A small contrastive audio-text model, trained from scratch.
Model: log mel input, encoder activation squared_relu, encoder patch size [16, 4], encoder layers 16, encoder width 320, text encoder layers 6, text encoder activation squared_relu, text encoder moe soft, text encoder num experts 8.
Rows from block 2 of the audio encoder of a small contrastive audio-text model, named by matrix and row number. Rows with one number belong to one neuron. Each number is 128 + 32 x the weight over its row's rms, rounded and kept within 0 to 255. All counts start at 0. Numbers have three digits each. After the name is the row's rms in percent of the matrix's.
After each neuron's rows are labels from the 100 clips, of 14976, where the neuron reaches its highest value: "peak in band" is the frequency band that holds the peak. Only what is clearly more common there than usual is listed. The data: short pieces for a synthesised band: melody, chords, bass and drums.
# fc1: MLP up (encoder.blocks.2.mlp.fc1.weight, 1280x320), inputs 160-239
# fc2: MLP down (encoder.blocks.2.mlp.fc2.weight, 320x1280, transposed), outputs 160-239

fc1.403 097:110144127126058076168142126186098129204136088064109145096171119153108145069187084156145095151139118155123169185092105154133076126125163116133158136076097106054125124171154112151108128138120098069132066113095186091092149164159134126195127166
fc2.403 097:171139145121143197144052186098120139128164165184185088095181076171162099148165130104186111100110203144132144137109127127130145148152146157135129090143119131136129133179118126157130053095073149156162184092128135163136152157126141108140100170
peak in band: 2000 to 4000 Hz

fc1.457 099:067188104162116160134092071095062114159131116165083132194088164141170102121105140107150082125123190174128134165102107112127133140165159133065158136135099163153151158124125097106155212125172163118109105100104211144102108083164118153137089130
fc2.457 097:178092145121158132103092185132084175098180154141087110079123081116147120121157130194090102145129104107144146131115157124087047130104108166079108175149185151134175132103112095098126156107101159187160156136116195103137163144128123171111105128
peak in band: 4000 to 8000 Hz

fc1.440 113:169091096114128168147078169120106092145113075148120126096177156129129096153113088110106188068137068116129090128111177165126095113140135149097156095082126127125160169159094081158083058156105100104172104177117124132187090115110090095180092149
fc2.440 115:138148075187143114150109108110121149112145124097189170125147124158156124131167080120171165154194115102115115078165153169067196085105073104128118089137137119170080098116128160054069074159111105110089099134129133131147130151107096104174112131
peak in band: 1000 to 2000 Hz

fc1.402 105:115122093136167162159157164163148129188121205188133104088095161145144081137070181143142110161152092182105181129133110167091184116113127131076174168140155135190141145128159119136149180113082108117121112112112145106156110111122156061096134077
fc2.402 090:120181188137144145115191138149156153159093135129131121127135107145123131067158155112170081096101125134202145118150177133089106137124110076163096143165128151123101106144114128162139122152198108194153075130131169118145124131124176107055147115
peak in band: 4000 to 8000 Hz

fc1.601 107:103095164103107105130112130130134135083123131068130167144122096183129149116153088180098131130155094078077147111090136184118090118073091140140146129145103129111126144104117144110106119135132128133160187204074147071115144079200151147141162107
fc2.601 100:161097160137159142185122118122108072139141115110124106155069112119125121133128176120154096067089155132074168116136142083118139140105149116162142097199121118074114133184121171181162157136178132130132137153103137146118043165164147120136149102
peak in band: 250 to 500 Hz

fc1.422 098:121118169172095089114174166185150123166109159178099126151151175118080125069119123142114127077166091171069189137104144109186090168125078147156174080123094159118143107168065172140096106087122092113134114131157130146077136092151200115191149117
fc2.422 103:187152123123201165053104190095155103133132170089120144146185134139158102133113131130109140096127051155121123152165151087163102131124122169121095090165128096075077095104068214122180126089091124139158130107130147148208117085168160194162101121
peak in band: 250 to 500 Hz

fc1.512 106:140112124133089092170088099179107190125178166148159138159192122140150114074068091154073137094141078168115123206161094142109048141134163155123150132127093124181088121117128114110107130121151156130130107163112085114101168151177166127116091118
fc2.512 100:137130144107069126158182127167126108180103112166080102129190078201112082141136116151115156161127165175143187117093106123074116094136131135140159150123110121136091129154110113135179132113150164115112153131090117149176152084158161157134139122
peak in band: 2000 to 4000 Hz

fc1.535 099:094125077162135118083164093072159108142171167119069088179108112168133100115125083127167138052089154102104116168087166177088107125155144071162153165165097124169132139161202097086170157172186188127137172097158141136106131145142117138163088107
fc2.535 099:157112103098111098105148124123150144124096074109127169127101049143151133119084116114133197155121088117171125116100113123137105139100103129081114128084084151099089155110165148073099095093135174102106128111136148168141144121067170095151170124
peak in band: 2000 to 4000 Hz

fc1.374 097:165097120126155143117090123075130125126080154138165085115095080133176161127072070160158152150161119094126117126126094093182181086159126163171157179161152218152163114160154197148175113131109074120142111138162197166142163118089053166173139130
fc2.374 105:162152132157130117142126134157080127137163213136165113097147093108162096056171137156127106125150071148151091111170135088174091169156077132153142122185097135157123142213144140109122111106141152155121144135118208128168104100115158145172158156
peak in band: 250 to 500 Hz

fc1.22 088:169172143152164082133111154185112089163106097135158189188122065081145141100158036129134071096149087135152122122124112121109140189132134105171135145113152168157140085096115154152123094157128098083121116173135133149080095192095141163159144146
fc2.22 091:110104115158115151163144154127089150150131118070079122117131178161084076062153138132067117180139112182145125142121074128107056120129131203094169104133145155146141133184170184082068140090099105146108104078072240111174076121148134078130089110
peak in band: 1000 to 2000 Hz

fc1.226 079:151126147176130142041136079151143113168156122121146139114078122105154117115116104149130162123114107148159138141164126088130179104176153143193171117138063119123142097214187113137124154138169129146150148096163136142155062135054091147132035134
fc2.226 087:123076096131139154191105170120041129114135121145134122125143169110107066148142112135050136153145111143079132121111167129106063149099129185095097167090103149182074146212093133089143132109093173110102081097052205144149126125152165138157114111
peak in band: 250 to 500 Hz

fc1.273 121:077146133136142137150162105154094138105123118126107171151114150109098137153187145106138105126165119121108123053095112127137143122120154136141075081097151060139074121088171082061114072102181134152122161143146132065167105140196066127159089076
fc2.273 098:135134104116116096128145069135111092091127115119041124150040125130153197132143125116185103046126138096106141072172061130113168091147141107155111141126139075107095113133162108167119109106150070099063115143166109111087116139130026092110103118
peak in band: 250 to 500 Hz

fc1.157 095:133111113130090090097122104164131124144130189099127135111160149113137102077138106156105105148188146188088112054121128151183128097145062195155115110149182158070155129097151169133095147142114119123143183102124095100098143113145158149154127153
fc2.157 102:187099131099135156110102128064122115090145188133118154144191195113110103113136137080074116082138121113127153154160122051132107146134128124173147112155107093116113092131102162107090099103092127063193188068138087139172162121158119165151105138
peak in band: 250 to 500 Hz

fc1.379 097:177180105113174133127077151132104120124114113045178169129115095144081095147120127082124140088135190167088141095152116162160123124174091164133142144143127065091106104166140175186090165114067117159110138110148085153128173094163150107146162131
fc2.379 097:110104051144091228172102126172117105113141083143091159167087096125144129150147069179087113133178178105136136126147100116123084135121123068202136128131135132127114084133138152106092145106121130129165134085140116149209119172141110101145087206
peak in band: 250 to 500 Hz

fc1.651 105:127108102175181141094118067176118138140153113109091111142168157102110121120084094166107108168118190144171130107166128153089147047182068183172133158125124125127079165087078090074193158170145107102086086149163057124201170102153138139095071158
fc2.651 107:152174074181178121147124140067120131096168096086138093156132163116154166130116112104097175205138123118092173105145127100122099080153127133121161107173118091166135080149188077071188129123148105026129090113093103127165162135113094091152143188
peak in band: 2000 to 4000 Hz

fc1.391 099:159093117130151144025160162086112127122164104164154166160100112165122137120119203035149116077146074132146131139152068136119154075151131105079140152158156152160106149160151151152124127080121176116155093133120132182095104140095156143128111152
fc2.391 098:135074129126151129152123151170133203162115140098137123120108141119110132125165054220092211169160173144120136127119106150127152144122124191078084085106140121137175125128098118081087102086119129148085110061112144138177116129108145118136122068
peak in band: 2000 to 4000 Hz

fc1.678 101:133118131139176098126166126159129111076098137151123134159116155150151127139102165178150131177162087149062113127061096117136156141141134088135101159133100204131144144065128103148139151191165067091130123130067173116149146108193118093123184028
fc2.678 097:129134133127114099158139145093155125118172165087154083195117066063146139126101105171177113118080166108142169103135174174128158112139113127104134160131078128172156151096098056178167132104064124123094114142108147136104178135201206100094127115
peak in band: 4000 to 8000 Hz

fc1.492 106:174142059152110162115132154143123186136209155093128115111094167147160150168104120155149133171156155089125111079137141091180163175092085144124129143120094150152152137185165072188141137152120059114126193098075103152178109114174147099172165179
fc2.492 099:165147135144129099149139121072189126123144143132144091098142117149105106167108149052128097173091070135139123110141134069152120139140117143171108071201179118076137146139118105160098094099120127122144178080159033139122139075148159145176226116
peak in band: 1000 to 2000 Hz

fc1.270 092:067128108172150160102145176175156106157101162143130072147085146110118110117121089146155131123168160145122157099165126164164171114111112136168144163129129163148152146144121094136149119129167085101096144115116159133115105157154167084154120031
fc2.270 094:134172187160192153098147114147144151128135107137155097163105170078192118126147126112108108090144108155142143117100177137102125132120126089146143106165132177131169112098119131205119140197160163191096098084063208104148119143188185103132091092
peak in band: 4000 to 8000 Hz

fc1.407 085:156105123137159119115127133129046143124178046146115123160129120163178123088076122152095159142127120133156167181152122160148157142150157123180151067149132164157170059106145169095146146057155109045135088150123136113143112133054075149104139116
fc2.407 096:097142135160112191179144189162071149105109163104138134138139169101138093112124110150093130163178167117122091154086109107032107153120140156123137141148095161157095193158092184101066109159111137128103103077086202168173122142140195085098151115
peak in band: 250 to 500 Hz

fc1.25 101:198141148154178069161160042110128111148113134128151146110165097152102100060139126122153143110077171078120174153079129123090022154178192137165150178143121144128110166137116112150141118109120069114146122148124167109084102100138191129154095177
fc2.25 100:100090100161143137077122161145131080122104103083104141132166125150115091151157181122128141143129088164168122129074139097110142087132163154131176170071136120108164104195179184129069190076169171128127094145158142148177161105137156115113125132
peak in band: 2000 to 4000 Hz

fc1.722 106:123129132138151132110115173201103071112142118148130098076133145071061126138117135133142116082066110114142122168183149111164125059154139154146084137113114141107124152141180129149134169132115110124152137161085103176125185109114112139167152149
fc2.722 102:128103096182157144073150180108095159134149130116106136120098104110090149133097104127100148126081134135104095092100190128119112101109138167133156135138127115141102150106072169070101106081121173121146108127182119123101176174128080117140127097
peak in band: 250 to 500 Hz

fc1.68 102:115113149201139059153111138169038106168116161159128121135093117138187148140092085203116127115106103198149135106106114155169073184148134155164101126181160174155119114080124103148178120133172122111137103116123114141133126114150090128154134132
fc2.68 101:127185136165180157113167178102141179149154184126125037136141209115141064089085164123100122098078149125150117139130128095075092135102103167155102144135163175171156181166136160170138178155125097142110104136071140088162157118156090094116086124
peak in band: 4000 to 8000 Hz

fc1.201 098:039072130131153117122116178075160067084160132132118102135124180169103161119140108099117089124109214125152131096075143151160094150086114075077135167091104114114194153131145120109117140059130142184104137060124112139127079157095121083138129100
fc2.201 077:102171138022108159163108123097139136150164194103092145089169107108113108147132126115111103087110165120121102174095119152110137146116091091077150156085120133100134183142085125116126144101157165139176154114100072133124134180090139108095125078
peak in band: 4000 to 8000 Hz

fc1.286 098:152082106178105214079118116156054142151098143108115056095095072112166058058105151135098131054085077111143166074090170166115097144147132117124116123157095152108108118088131175112134172110153120139101155131121155119109130116143100155124159116
fc2.286 095:133109119096124158179134129110128179100153132103129141151093167095123084102133168170107140158164158167095117127123106144098083119124164152080102157125124118156072157184083175086123128123103100085108161058047148117120127152144175107122110126
peak in band: 250 to 500 Hz

fc1.189 097:145067204149132171187127112174130109072121165166124106134140109128149160119132181179069120147109179180140125148116120128108113137111162174154132104169127129106176124155135102080121136059139128113107129094101212135079156146111136075134182133
fc2.189 099:162182198113143087147160153116114178123180116037138118132107126105116179161131055120124107092118111165094139119145139085111127062159115136124128160127130122116112115129153147086110098092142103150144135111136137149115075117167145111196170059
peak in band: 1000 to 2000 Hz

fc1.300 113:127110108156087110052129119101128130153121179136132112165065092130119130092124158181114137228104168079109120162173119115087125166165144144134128084147107090119129129143086145139076138141089130113083116147118105137121142170124128114156091193
fc2.300 116:118170040127147135178157112110128101090127168138183135164143141080147127136128164162133153197075150121140135127062080165107143162188149089125103080120097120154146106146127073099105142131093134166132153144048162105150102146080087098170098171
peak in band: 4000 to 8000 Hz

fc1.430 115:108160133151108096146090100099158136165142094169144132129123134148149115110096135154082116158149127102191128140097118131079088152170153159122138114081144151101159111128184181136093131093126172106090147183108130166090096136096188172145108143
fc2.430 120:108193110104102139136142115131068169174178094157126153123161116120142097095158130134163134162083095093140093123137157151113168136168168106098140124126171132141133121186163186174110166095123145171155153123116128123061098137109165154135157150
peak in band: 1000 to 2000 Hz

fc1.513 095:168106135129077149143142168126121185119118112121137134106102072138145174071129157139103140124087171090178117115087069107114120137147125081182086183115116081099143115108046168169097098169105113139102070171113132113087099110147091161105179184
fc2.513 090:114117090167116167159117176119111122159110152069136138132097155081134076179167112187109120134136139085174162127138069157125112155138162210130131127116082186154088133157076139105104098112166130100165152071120132099136171101110166076168115092
peak in band: 250 to 500 Hz

fc1.464 095:226116081145094107117133136153088184145129091134127132146164097112103070124145088176140077193048141092109124131088099180042107155153059138156092162153093167117121145170129131114137149128189127115129128112156098182086127058129167096154162161
fc2.464 090:130135206197101186156134171152053136128166120113131154119146055151185122073154067135107148164115120154154120187155094101182122113090165145129127095157193099144042176133102090068122042134148124046142091088130096115147154140122121133158101113
peak in band: 250 to 500 Hz

fc1.708 086:056226149165137198091162124161150081135206082156101111098138179176150127105146143093187100113105109131160092114126094157113054069116139095163123103090111153137127086141135130163176079103120186102152107158172155168163109143107107166116167118
fc2.708 091:140110107157135179157118154110077136167107129085128129147126179106136117117157114168095150151190172145120145183145125109096119110092118193072110134128155164155122109164096176127108109123133100160120073080026191144164120141108166090150100063
peak in band: 2000 to 4000 Hz